{"arch": "vit", "model": "self-supervised image encoder", "dataset": "cartoon faces", "train_examples": 203450, "image_size": 48, "crop_scale_min": 0.2, "horizontal_flip": true, "translate": 0.12, "rotation_deg": 5, "color_jitter": 0.6, "method": "simclr", "norm": "layernorm", "norm_position": "pre", "hidden_act": "gelu", "mlp_ratio": 4, "head_dim": 64, "fused_qkv": false, "bias": "none", "qk_norm": true, "parallel_block": false, "inner_norm": false, "moe": "soft", "num_experts": 32, "moe_every": 2, "expert_mlp_ratio": 0.5, "slots_per_expert": 1, "shared_expert": true, "patch_size": [8, 8], "conv_stem": true, "layers": 12, "width": 256, "positions": "rope", "pooling": "class_token", "projector_hidden": 512, "projector_out": 256, "projector_hidden_layers": 1, "temperature": 0.1, "residual_init": "scaled_by_depth", "optimizer": "soap", "beta2": 0.99, "learning_rate": 0.0019, "beta1": 0.9, "shampoo_beta": 0.99, "eps": 1e-08, "precondition_frequency": 50, "max_precond_dim": 1024, "one_sided": false, "adamw_lr_other_params": 0.0011, "max_grad_norm": 3.0, "gradient_noise": 0.3, "cautious_weight_decay": true, "ema_decay": 0.995, "max_steps": 6700, "batch_size": 128, "epochs": 4.2, "lr_schedule": "wsd_sqrt", "decay_fraction": 0.4, "final_lr_fraction": 0.01, "warmup_steps": 330, "weight_decay": 0.0, "adamw_weight_decay_other_params": 0}
Rows from block 3 of a small self-supervised image encoder, named by matrix and row number. Rows with one number within an expert belong to one neuron, the router's apart. Each number is 50 + 15 x the weight over its row's rms, rounded and kept within 0 to 99. All counts start at 0.
After each expert's rows are labels from the 100 images, of 14976, where the router gives the expert most weight on average: "peak at" is the part of the image that holds the peak. Only what is clearly more common there than usual is listed. The data: cartoon faces. In brackets: how many of the 100.
# router: slot weights (model.blocks.3.mlp.router.weight, 32x256, trained with AdamW), inputs 128-255
# up: expert up (model.blocks.3.mlp.up, 32x128x256), inputs 128-255
# down: expert down (model.blocks.3.mlp.down, 32x256x128, transposed), outputs 128-255

# expert 0
router.0:48 61 45 37 39 54 41 40 56 66 55 44 53 30 45 37 83 48 23 68 75 57 27 55 56 69 15 40 43 41 69 83 27 54 56 10 38 29 54 44 41 60 65 51 59 79 37 79 56 70 66 51 64 44 32 45 45 54 49 56 52 65 72 49 55 87 49 15 51 59 49 69 35 33 61 42 41 66 42 42 49 61 60 63 24 51 38 84 43 40 89 46 71 44 31 52 36 56 56 55 71 53 36 62 60 36 53 31 53 35 72 65 44 53 29 40 44 39 37 47 49 59 57 48 31 45 47 70
up.0:32 32 47 51 59 21 41 59 29 47 43 55 57 57 63 38 55 65 80 54 43 70 00 81 62 56 39 53 63 40 34 67 51 41 66 34 38 54 37 62 36 30 51 73 60 62 67 41 67 23 29 43 57 57 55 70 43 43 50 40 63 66 33 60 60 48 69 39 28 38 45 81 49 40 51 71 64 69 57 63 36 74 38 59 33 48 61 29 32 66 48 46 38 48 50 53 40 56 47 47 45 54 65 62 68 28 78 45 46 22 51 29 46 45 60 38 61 33 40 41 46 47 60 31 37 78 46 41
down.0:36 55 54 61 35 33 86 26 21 48 33 52 46 53 62 33 24 53 44 49 29 21 45 70 51 71 56 46 68 76 26 57 22 47 34 47 42 51 72 29 31 60 41 25 42 20 62 53 38 72 45 54 66 45 57 44 54 45 52 38 50 67 47 31 42 53 86 19 48 93 19 49 48 31 55 47 73 54 31 57 42 32 30 57 69 21 65 54 79 39 37 36 47 53 38 59 51 35 53 41 27 53 50 53 42 68 63 39 48 47 21 66 64 37 64 65 82 60 63 58 45 44 45 59 60 32 67 52
up.1:60 54 34 11 77 54 36 47 37 50 55 66 44 23 41 77 50 43 39 56 56 28 54 52 54 61 60 38 30 63 62 25 37 41 64 43 28 47 55 65 62 42 60 40 46 66 34 35 59 36 46 33 54 41 34 53 55 31 34 76 42 83 42 59 76 63 53 37 68 65 51 56 58 31 52 84 47 57 33 75 57 50 55 63 46 35 35 00 51 42 54 47 43 41 49 29 63 51 49 75 60 37 39 57 52 53 46 71 48 56 35 74 34 45 57 53 61 59 37 37 58 55 38 59 72 68 47 33
down.1:34 41 57 56 50 65 50 28 42 40 54 56 68 43 51 38 61 67 33 62 56 81 38 34 83 57 64 54 29 84 39 70 40 44 32 55 80 68 64 50 61 50 27 41 55 72 55 77 37 63 37 83 35 85 62 25 67 43 54 56 39 41 55 59 59 46 33 61 66 58 45 57 65 41 63 34 52 56 57 66 42 56 58 76 55 48 31 53 47 70 47 50 34 62 29 81 42 52 27 51 46 49 49 75 32 45 45 45 42 42 83 39 63 46 46 31 38 23 74 49 51 58 72 31 50 65 62 65
peak at: middle left (47); middle right (27)

# expert 29
router.29:74 37 61 53 49 56 46 47 40 46 26 73 36 09 72 48 44 51 55 61 40 35 39 52 41 65 58 33 50 41 52 19 32 36 45 41 51 66 53 40 66 69 55 65 57 47 28 53 62 37 39 66 53 54 41 39 52 26 44 53 49 06 43 55 50 58 49 71 31 57 30 63 72 20 48 48 44 47 66 45 36 76 74 60 62 76 33 76 58 67 41 68 61 68 50 61 49 35 66 50 63 59 53 27 48 45 41 37 47 66 53 49 55 47 53 35 38 49 58 72 27 44 38 51 38 34 63 41
up.0:59 70 61 36 56 31 59 25 75 46 57 28 68 69 27 56 62 45 32 53 45 68 66 44 40 50 68 55 35 61 54 86 35 53 48 66 52 78 55 64 73 35 72 52 56 57 63 58 36 64 35 28 34 32 43 61 72 34 53 59 57 53 47 31 32 40 52 62 65 35 44 54 45 32 66 49 37 35 29 44 68 69 23 55 61 60 16 55 59 43 49 46 59 38 71 56 22 73 42 55 49 55 39 56 67 44 76 48 43 47 42 62 62 56 37 68 52 58 29 39 61 52 79 39 88 32 32 29
down.0:38 59 36 44 39 41 32 21 40 28 28 38 36 54 56 54 64 43 61 63 37 69 25 72 27 44 47 54 79 41 64 87 55 50 56 49 35 34 49 47 26 48 18 56 44 62 62 42 64 30 80 42 49 58 49 61 37 57 55 79 87 51 24 51 74 62 71 60 66 52 34 62 49 60 47 78 50 57 56 56 47 14 36 48 67 20 09 62 39 37 44 46 71 52 63 36 53 52 28 52 70 71 42 09 39 67 61 64 31 41 51 72 55 49 53 62 48 54 51 57 36 30 48 31 38 91 61 60
up.1:53 34 40 70 46 45 73 71 64 48 51 49 53 45 50 63 62 40 63 64 46 41 52 56 40 39 60 66 78 32 08 53 60 29 50 61 23 64 37 47 69 69 28 32 38 47 33 63 28 71 70 49 53 41 51 49 37 29 43 41 55 88 51 52 35 76 72 65 37 49 56 41 31 46 63 41 33 62 33 69 70 49 66 46 30 41 54 56 58 54 65 38 50 66 35 63 99 78 38 69 58 39 66 17 40 62 39 69 41 76 30 61 37 55 47 48 40 63 38 47 26 60 39 47 53 52 44 60
down.1:56 63 35 48 33 37 82 48 41 52 60 59 59 60 46 33 56 41 46 56 48 75 38 53 51 46 27 26 49 47 54 29 72 41 61 70 40 67 42 19 42 74 64 73 79 63 57 71 52 17 48 47 71 82 83 58 47 59 44 56 77 64 38 43 78 70 46 39 40 65 88 31 51 50 50 40 21 29 35 39 24 49 42 32 62 45 42 50 50 39 31 81 57 37 70 55 47 66 42 60 49 39 53 36 29 47 53 49 64 68 39 47 28 38 61 59 44 61 51 55 56 63 40 62 37 41 56 44
peak at: top centre (64)

# expert 4
router.4:65 84 60 26 44 44 65 46 22 45 47 06 74 54 65 31 65 36 35 42 42 27 44 38 51 30 47 43 29 62 71 57 45 46 46 50 22 51 67 24 48 34 46 30 44 38 48 57 41 62 59 65 33 39 41 53 42 60 43 32 65 40 56 65 48 71 66 38 42 64 52 49 54 34 35 41 54 38 20 42 49 54 43 32 29 28 62 45 27 63 59 80 78 27 38 42 43 61 39 69 95 30 51 40 50 43 42 45 86 54 65 41 27 48 29 43 90 53 43 60 31 68 73 48 38 29 40 76
up.0:39 42 66 48 36 38 59 53 47 33 53 21 69 77 25 68 55 40 65 58 42 39 55 49 73 43 53 43 47 28 72 73 49 51 51 74 26 25 33 24 45 77 21 40 63 54 66 38 48 26 60 46 58 48 49 55 64 75 31 51 30 48 57 17 57 66 41 34 46 84 40 15 44 34 43 41 68 49 60 68 46 67 44 66 41 55 37 40 51 69 45 32 33 57 50 42 55 44 46 67 19 31 50 41 52 88 50 43 56 54 46 71 09 66 52 65 43 48 25 60 52 87 53 23 41 48 58 47
down.0:54 62 56 68 43 50 51 41 45 51 44 24 53 48 31 24 54 28 47 49 60 55 52 30 49 72 61 53 44 46 45 49 43 49 54 49 57 60 47 50 54 49 69 56 27 48 72 23 47 30 39 80 54 76 46 42 17 55 49 15 52 73 35 53 68 50 31 71 33 31 70 55 60 55 60 38 48 31 58 33 48 48 65 46 48 63 69 51 42 50 43 58 41 61 54 65 40 47 35 74 25 71 41 54 75 40 69 22 47 28 57 49 45 46 49 45 51 58 45 62 63 38 32 35 58 53 52 46
up.1:43 49 35 66 78 28 49 64 46 47 79 22 60 65 52 44 59 69 28 70 33 51 56 50 39 44 34 58 77 46 36 65 63 34 52 24 49 55 44 44 43 40 41 49 59 41 40 72 43 63 40 84 35 51 54 69 84 51 62 32 33 48 57 41 32 52 72 40 53 68 43 66 31 68 32 42 29 60 34 41 49 50 26 59 64 52 70 47 25 51 47 42 35 50 27 34 36 61 74 62 41 36 56 67 65 56 59 52 53 68 59 65 42 57 61 52 73 68 41 73 34 36 68 65 41 44 46 21
down.1:49 58 74 42 27 61 58 77 43 48 62 40 52 56 61 05 32 45 73 43 50 36 73 25 57 49 63 33 54 77 67 50 56 56 56 53 41 58 19 25 48 58 43 68 55 33 41 25 55 42 57 72 44 41 42 66 46 61 59 52 70 45 68 45 58 35 40 51 45 49 17 74 59 68 25 36 54 61 57 69 47 59 36 33 42 66 35 72 47 23 31 45 56 54 55 25 52 69 48 32 40 56 40 51 52 43 31 52 24 27 60 37 62 60 48 63 34 32 59 44 54 67 49 21 58 53 28 51
peak at: middle right (35)

# expert 1
router.1:59 64 55 59 51 56 24 29 38 87 33 57 65 54 66 47 33 32 43 41 63 50 43 36 63 60 51 59 37 40 66 48 39 40 59 51 59 57 47 23 48 35 45 38 49 63 50 37 46 44 51 74 56 32 29 61 60 35 88 36 56 48 51 49 54 82 35 27 63 57 54 43 51 64 44 35 36 65 12 60 45 79 54 35 21 45 11 42 65 55 75 54 61 36 44 54 49 39 42 43 63 22 65 54 65 47 54 70 66 33 53 72 51 24 23 38 52 63 27 52 39 30 68 74 59 55 52 41
up.0:46 47 30 41 38 80 48 48 44 68 33 38 52 28 59 62 52 48 70 55 43 45 38 27 34 20 33 60 43 31 48 38 53 31 53 75 64 71 70 45 46 72 70 60 58 58 58 45 52 08 51 37 77 63 62 58 43 48 63 45 69 45 58 31 85 22 51 52 55 40 61 48 32 37 50 29 42 82 69 36 37 43 36 44 41 34 46 59 40 48 21 41 62 38 23 56 51 46 50 49 61 53 47 50 65 64 64 49 48 50 72 28 72 49 59 45 92 55 24 07 63 34 69 56 75 43 41 52
down.0:27 51 63 42 47 58 36 35 59 40 75 59 39 32 42 64 47 44 44 51 32 84 52 39 40 60 45 46 37 25 24 33 48 42 50 42 67 60 53 38 73 54 39 41 56 58 62 50 50 36 67 61 77 37 64 44 48 65 23 36 73 47 29 66 42 66 27 61 47 51 32 66 77 27 15 38 46 49 44 84 38 40 51 59 66 42 67 59 68 34 53 38 43 31 74 33 74 59 48 58 48 34 39 46 83 81 58 84 44 83 79 61 43 72 53 52 72 30 66 59 39 35 58 64 75 56 41 63
up.1:48 70 35 35 36 31 54 59 44 85 41 65 48 36 43 60 51 33 52 45 55 25 81 62 41 46 19 49 74 48 65 30 18 42 53 59 33 67 69 44 53 51 46 65 37 40 65 26 34 71 30 78 47 41 81 49 81 41 32 42 31 46 51 17 36 29 55 85 61 56 65 84 37 41 46 45 40 50 63 39 41 50 42 50 43 84 59 50 45 74 22 36 71 57 77 26 75 32 55 61 39 61 40 56 48 41 67 50 57 77 54 26 63 45 55 60 36 40 39 56 51 37 30 70 53 48 41 37
down.1:47 51 41 59 40 69 37 48 56 51 56 51 26 51 49 88 34 68 48 38 70 30 43 44 49 44 55 28 50 96 25 59 45 75 44 49 36 30 29 44 64 40 60 25 82 35 57 43 67 36 56 50 70 65 38 60 36 34 73 36 93 32 65 53 79 64 24 58 14 66 53 16 53 53 41 63 42 69 49 55 64 28 40 57 57 54 39 66 38 53 73 42 65 40 63 56 49 51 32 51 50 44 56 41 58 51 47 80 55 49 67 54 53 32 54 55 52 31 42 49 69 56 24 39 51 27 51 53
peak at: top right (27)

# expert 3
router.3:73 66 44 47 44 36 37 51 54 63 67 33 51 56 26 67 34 40 35 64 62 35 55 53 30 70 29 38 51 35 46 63 66 48 55 42 51 38 51 68 38 46 41 56 67 57 59 28 39 54 61 77 48 34 38 47 06 53 40 52 73 50 53 60 55 59 52 34 69 38 79 53 22 58 62 51 70 56 53 44 77 40 52 31 25 37 49 65 55 60 34 51 40 47 68 69 53 62 33 49 36 58 34 64 24 32 44 39 57 46 81 75 54 60 06 57 51 30 54 68 72 45 24 35 64 65 43 57
up.0:58 60 54 22 61 76 40 40 60 38 54 44 70 44 47 43 39 41 48 26 44 31 58 26 56 50 47 47 34 47 50 44 27 36 27 54 70 30 60 52 57 47 55 54 56 80 50 36 38 59 49 48 77 43 47 62 58 20 62 56 92 41 38 60 24 65 31 33 47 67 53 58 11 63 49 59 66 78 41 50 86 18 43 35 80 57 45 31 39 54 77 56 45 50 29 53 60 64 36 55 50 61 52 52 62 38 67 51 22 35 88 56 61 33 42 43 24 52 69 86 56 47 48 21 55 51 43 62
down.0:50 61 32 33 43 67 69 03 86 37 59 51 77 40 61 37 09 34 67 33 39 50 38 30 41 48 89 71 60 41 69 47 36 63 19 34 42 32 40 42 35 57 34 78 61 39 71 41 41 69 49 61 49 48 72 40 59 51 44 59 42 27 70 34 77 35 51 44 32 62 69 70 52 53 66 43 54 51 36 23 53 42 46 46 56 30 22 48 38 92 45 47 60 57 56 61 61 62 48 48 57 46 65 65 76 43 65 61 34 27 19 14 34 54 43 66 54 82 53 38 38 25 71 63 54 37 69 40
up.1:59 60 44 68 80 52 34 33 41 62 60 61 31 29 57 32 18 68 39 62 42 52 45 48 51 79 48 32 36 43 58 62 67 50 63 45 35 62 42 50 46 75 27 18 41 23 65 70 65 62 37 65 65 40 37 45 30 28 61 35 52 47 64 18 45 28 50 66 87 29 54 48 69 60 69 46 57 75 47 43 51 49 46 12 27 66 59 77 52 40 57 32 62 64 41 44 51 55 30 16 22 57 62 63 51 52 43 31 57 26 52 57 50 37 66 29 34 22 57 74 53 55 64 47 42 37 50 55
down.1:42 34 56 23 33 47 78 71 40 29 29 50 38 63 49 37 48 24 66 40 25 76 44 50 70 19 40 45 59 47 63 29 50 42 55 44 46 57 56 28 39 45 51 50 48 65 64 90 56 53 79 54 25 49 29 53 65 41 44 45 48 61 38 45 42 48 44 56 31 72 52 66 52 34 70 43 50 59 57 22 46 53 30 35 44 28 63 38 74 49 48 48 36 24 69 56 38 76 34 38 31 45 29 60 66 41 53 85 39 45 57 52 52 58 61 63 49 55 44 46 29 46 45 22 33 40 81 46
peak at: middle left (29)

# expert 12
router.12:35 52 35 63 29 36 42 29 59 51 35 13 62 65 46 37 58 53 33 24 66 39 42 47 39 55 76 38 49 41 74 72 42 35 58 27 47 31 63 43 40 30 69 58 50 48 71 51 59 54 74 30 23 22 50 53 50 62 62 41 53 53 83 72 56 48 54 48 68 41 66 53 37 40 46 39 71 59 57 77 61 65 47 23 38 75 43 48 51 15 73 45 79 63 60 48 57 71 38 47 75 63 54 45 45 26 55 67 69 25 28 78 78 28 79 36 64 37 43 66 42 50 64 46 57 28 69 47
up.0:38 75 42 68 79 68 33 66 56 89 50 72 20 65 33 51 41 36 52 55 33 63 75 44 78 41 51 69 47 52 54 50 36 64 65 37 34 56 71 07 46 47 34 71 51 31 44 63 20 72 52 69 40 25 38 43 53 61 57 41 48 59 70 36 51 43 49 36 28 62 67 50 50 55 62 42 19 62 69 64 41 58 25 65 52 69 47 39 54 49 60 54 52 60 34 22 70 33 34 28 53 58 89 54 53 14 49 40 62 48 48 48 60 48 54 48 50 59 55 35 67 81 59 38 41 65 49 65
down.0:50 50 47 65 53 31 34 32 59 77 64 65 67 83 61 46 27 37 50 53 51 68 17 62 41 88 33 21 40 46 55 41 74 60 30 35 39 49 37 62 37 43 64 29 59 38 52 35 51 45 35 42 24 84 46 33 54 47 56 43 23 64 32 65 61 59 57 54 66 36 28 25 62 65 50 42 77 58 46 75 49 64 24 23 49 46 71 65 70 75 46 44 62 52 58 39 43 46 42 51 65 85 75 60 62 50 49 61 82 50 28 46 31 64 56 62 67 56 61 35 52 30 39 53 47 62 42 55
up.1:79 33 47 64 60 49 69 35 29 74 64 52 34 76 62 40 66 48 29 45 33 57 55 49 31 50 40 56 45 40 69 27 46 58 61 01 60 33 54 63 21 57 40 36 12 82 29 46 63 54 47 44 40 54 41 26 41 41 59 33 35 49 63 78 66 70 43 59 45 52 63 58 54 42 56 32 52 50 65 46 42 27 30 55 69 57 65 48 37 48 77 38 52 66 37 37 36 73 71 40 25 61 45 60 64 52 21 52 69 61 61 20 46 50 53 16 52 41 46 39 52 05 39 36 51 55 52 41
down.1:62 66 51 60 16 47 47 62 61 31 15 60 78 47 37 33 52 76 54 58 58 60 85 54 30 56 36 66 51 67 16 57 29 26 60 66 40 27 34 42 52 53 37 42 47 51 57 35 62 55 65 44 47 46 62 52 64 41 67 44 33 54 51 87 66 70 14 54 31 27 12 54 57 40 58 39 55 49 58 50 86 56 22 42 42 46 58 41 42 65 35 66 33 57 56 82 41 63 34 81 74 49 64 67 39 58 54 28 42 57 51 36 47 42 14 49 43 58 49 57 50 53 37 43 51 30 46 78
peak at: middle left (32)

# expert 18
router.18:60 60 14 66 53 44 61 35 60 59 30 40 62 23 66 72 53 54 56 68 65 52 50 60 52 27 52 51 49 40 69 37 39 18 30 47 62 31 41 52 57 37 70 52 45 60 58 57 50 46 48 53 48 35 28 47 40 35 71 37 61 72 33 88 47 40 55 35 67 32 79 49 51 63 30 72 27 34 45 64 42 56 42 49 39 38 29 17 63 67 70 47 21 51 46 57 58 54 45 77 44 68 48 51 55 26 50 54 74 53 43 61 61 54 34 55 54 69 39 57 35 39 77 30 38 47 55 08
up.0:21 71 63 38 72 40 33 57 42 67 51 31 43 57 62 63 66 49 55 81 65 67 56 19 32 52 59 60 41 44 56 45 69 51 60 43 14 64 67 69 46 48 85 46 60 77 36 42 60 29 71 68 19 55 60 58 57 44 63 40 66 60 58 70 40 58 42 45 48 36 45 41 41 75 54 53 37 64 63 51 68 45 36 69 11 55 58 43 28 52 55 15 65 59 58 36 43 49 49 20 57 35 73 65 50 64 55 60 34 75 61 27 49 70 61 33 44 55 53 57 70 52 53 36 81 53 33 52
down.0:66 45 33 50 32 39 39 54 32 57 32 60 61 40 24 64 63 30 43 50 77 60 64 55 65 43 40 34 65 42 53 32 46 45 39 29 39 56 46 47 64 63 44 50 49 54 66 61 39 20 78 48 46 40 51 84 56 56 48 48 56 47 42 30 26 44 44 69 45 38 45 59 44 73 42 48 44 69 81 40 59 33 35 50 70 65 38 58 48 56 80 49 61 49 77 21 10 43 52 43 40 22 54 37 51 58 48 53 76 37 58 47 41 35 53 54 51 36 49 52 39 65 30 56 38 66 23 43
up.1:47 76 83 49 64 57 37 60 60 27 58 52 49 56 54 56 39 52 38 46 68 44 57 68 26 69 57 78 25 34 38 12 58 50 39 66 72 53 41 51 53 53 49 49 60 38 43 53 95 02 37 33 67 46 36 68 78 35 44 55 58 65 51 45 55 80 55 52 39 46 75 55 49 36 58 60 44 24 63 29 76 49 55 60 50 72 64 53 69 33 67 45 48 44 57 55 35 52 69 61 51 51 48 55 51 54 56 69 69 66 51 43 48 47 43 39 80 46 48 33 30 52 49 43 53 24 85 54
down.1:65 74 63 39 30 44 33 48 23 27 43 42 71 53 69 34 65 63 33 92 58 28 36 45 43 44 56 47 51 50 61 78 43 63 33 12 29 35 56 45 61 43 67 52 56 23 57 36 62 43 59 55 57 62 33 70 54 61 41 65 37 48 52 46 35 40 42 66 57 15 58 46 42 68 70 57 31 55 79 56 47 35 30 52 54 48 69 88 54 63 24 62 44 60 49 57 51 43 66 51 57 39 42 81 68 43 55 48 34 54 54 40 30 56 49 24 63 28 69 47 64 48 40 68 70 48 24 64
peak at: bottom left (29)

# expert 21
router.21:44 51 42 18 67 73 70 59 37 35 41 43 81 35 50 52 48 67 72 24 45 61 25 46 56 52 48 64 49 25 37 35 52 59 81 64 40 41 32 26 85 68 39 51 50 59 37 57 36 53 30 64 52 35 36 62 63 38 62 55 62 47 80 33 43 27 56 44 40 30 56 45 55 45 62 62 47 04 40 49 47 43 36 64 40 70 31 45 24 59 72 47 43 70 42 39 25 72 44 49 24 37 58 55 54 56 35 48 63 23 59 39 75 33 40 53 49 50 67 29 32 61 63 46 37 28 15 47
up.0:53 66 67 96 66 62 53 63 39 62 46 34 60 18 40 49 40 56 73 35 46 41 29 67 65 59 25 51 50 61 23 54 44 70 41 63 82 35 60 58 49 46 46 73 40 53 64 50 77 84 33 48 59 48 35 47 43 57 52 32 54 33 45 76 64 48 52 41 44 34 65 49 43 67 68 71 45 52 38 50 33 45 65 65 70 56 47 85 31 45 17 17 50 77 76 39 57 62 38 59 55 36 56 64 95 47 43 40 38 25 27 49 57 59 72 32 46 44 78 57 50 56 58 56 56 26 63 70
down.0:44 60 40 44 31 37 53 32 54 37 72 59 39 41 57 24 38 28 45 85 65 44 31 29 44 22 35 57 36 59 43 52 74 55 58 60 50 38 64 46 48 59 43 46 52 23 25 42 89 40 40 57 65 32 45 26 56 54 58 31 47 44 34 61 41 81 46 67 46 38 13 62 61 72 83 88 32 62 54 80 46 49 16 42 44 27 44 60 47 51 72 66 61 72 54 67 33 62 42 54 58 64 42 40 64 63 19 54 39 52 70 34 29 41 63 50 64 55 44 51 31 45 50 67 19 39 68 39
up.1:42 80 25 51 62 63 41 47 17 58 35 39 58 57 69 52 70 51 47 59 53 52 24 58 52 59 59 33 59 36 24 39 25 67 63 52 00 34 54 29 57 59 52 27 57 58 48 32 60 24 69 38 41 57 59 61 54 56 61 37 45 37 54 08 42 52 33 70 45 57 51 44 42 61 44 64 64 50 49 49 63 68 56 38 46 75 27 43 42 72 33 77 78 57 64 34 39 52 23 69 20 29 54 47 62 74 45 40 51 48 58 53 61 63 68 52 59 49 38 48 76 54 64 37 34 70 77 66
down.1:64 62 45 29 65 41 69 58 67 23 39 26 31 46 71 60 32 40 44 30 51 66 52 43 12 52 55 58 66 65 54 64 37 61 59 41 46 39 56 55 37 48 45 52 45 61 33 70 38 52 57 47 62 36 40 72 53 70 30 50 58 45 45 45 33 48 77 30 62 24 38 45 45 48 60 62 58 75 56 49 43 22 28 46 21 41 44 59 39 32 63 42 47 74 64 40 46 55 31 22 14 20 35 59 56 32 80 26 23 43 69 64 33 30 29 72 46 71 43 64 47 56 59 48 42 60 54 43
peak at: top centre (37)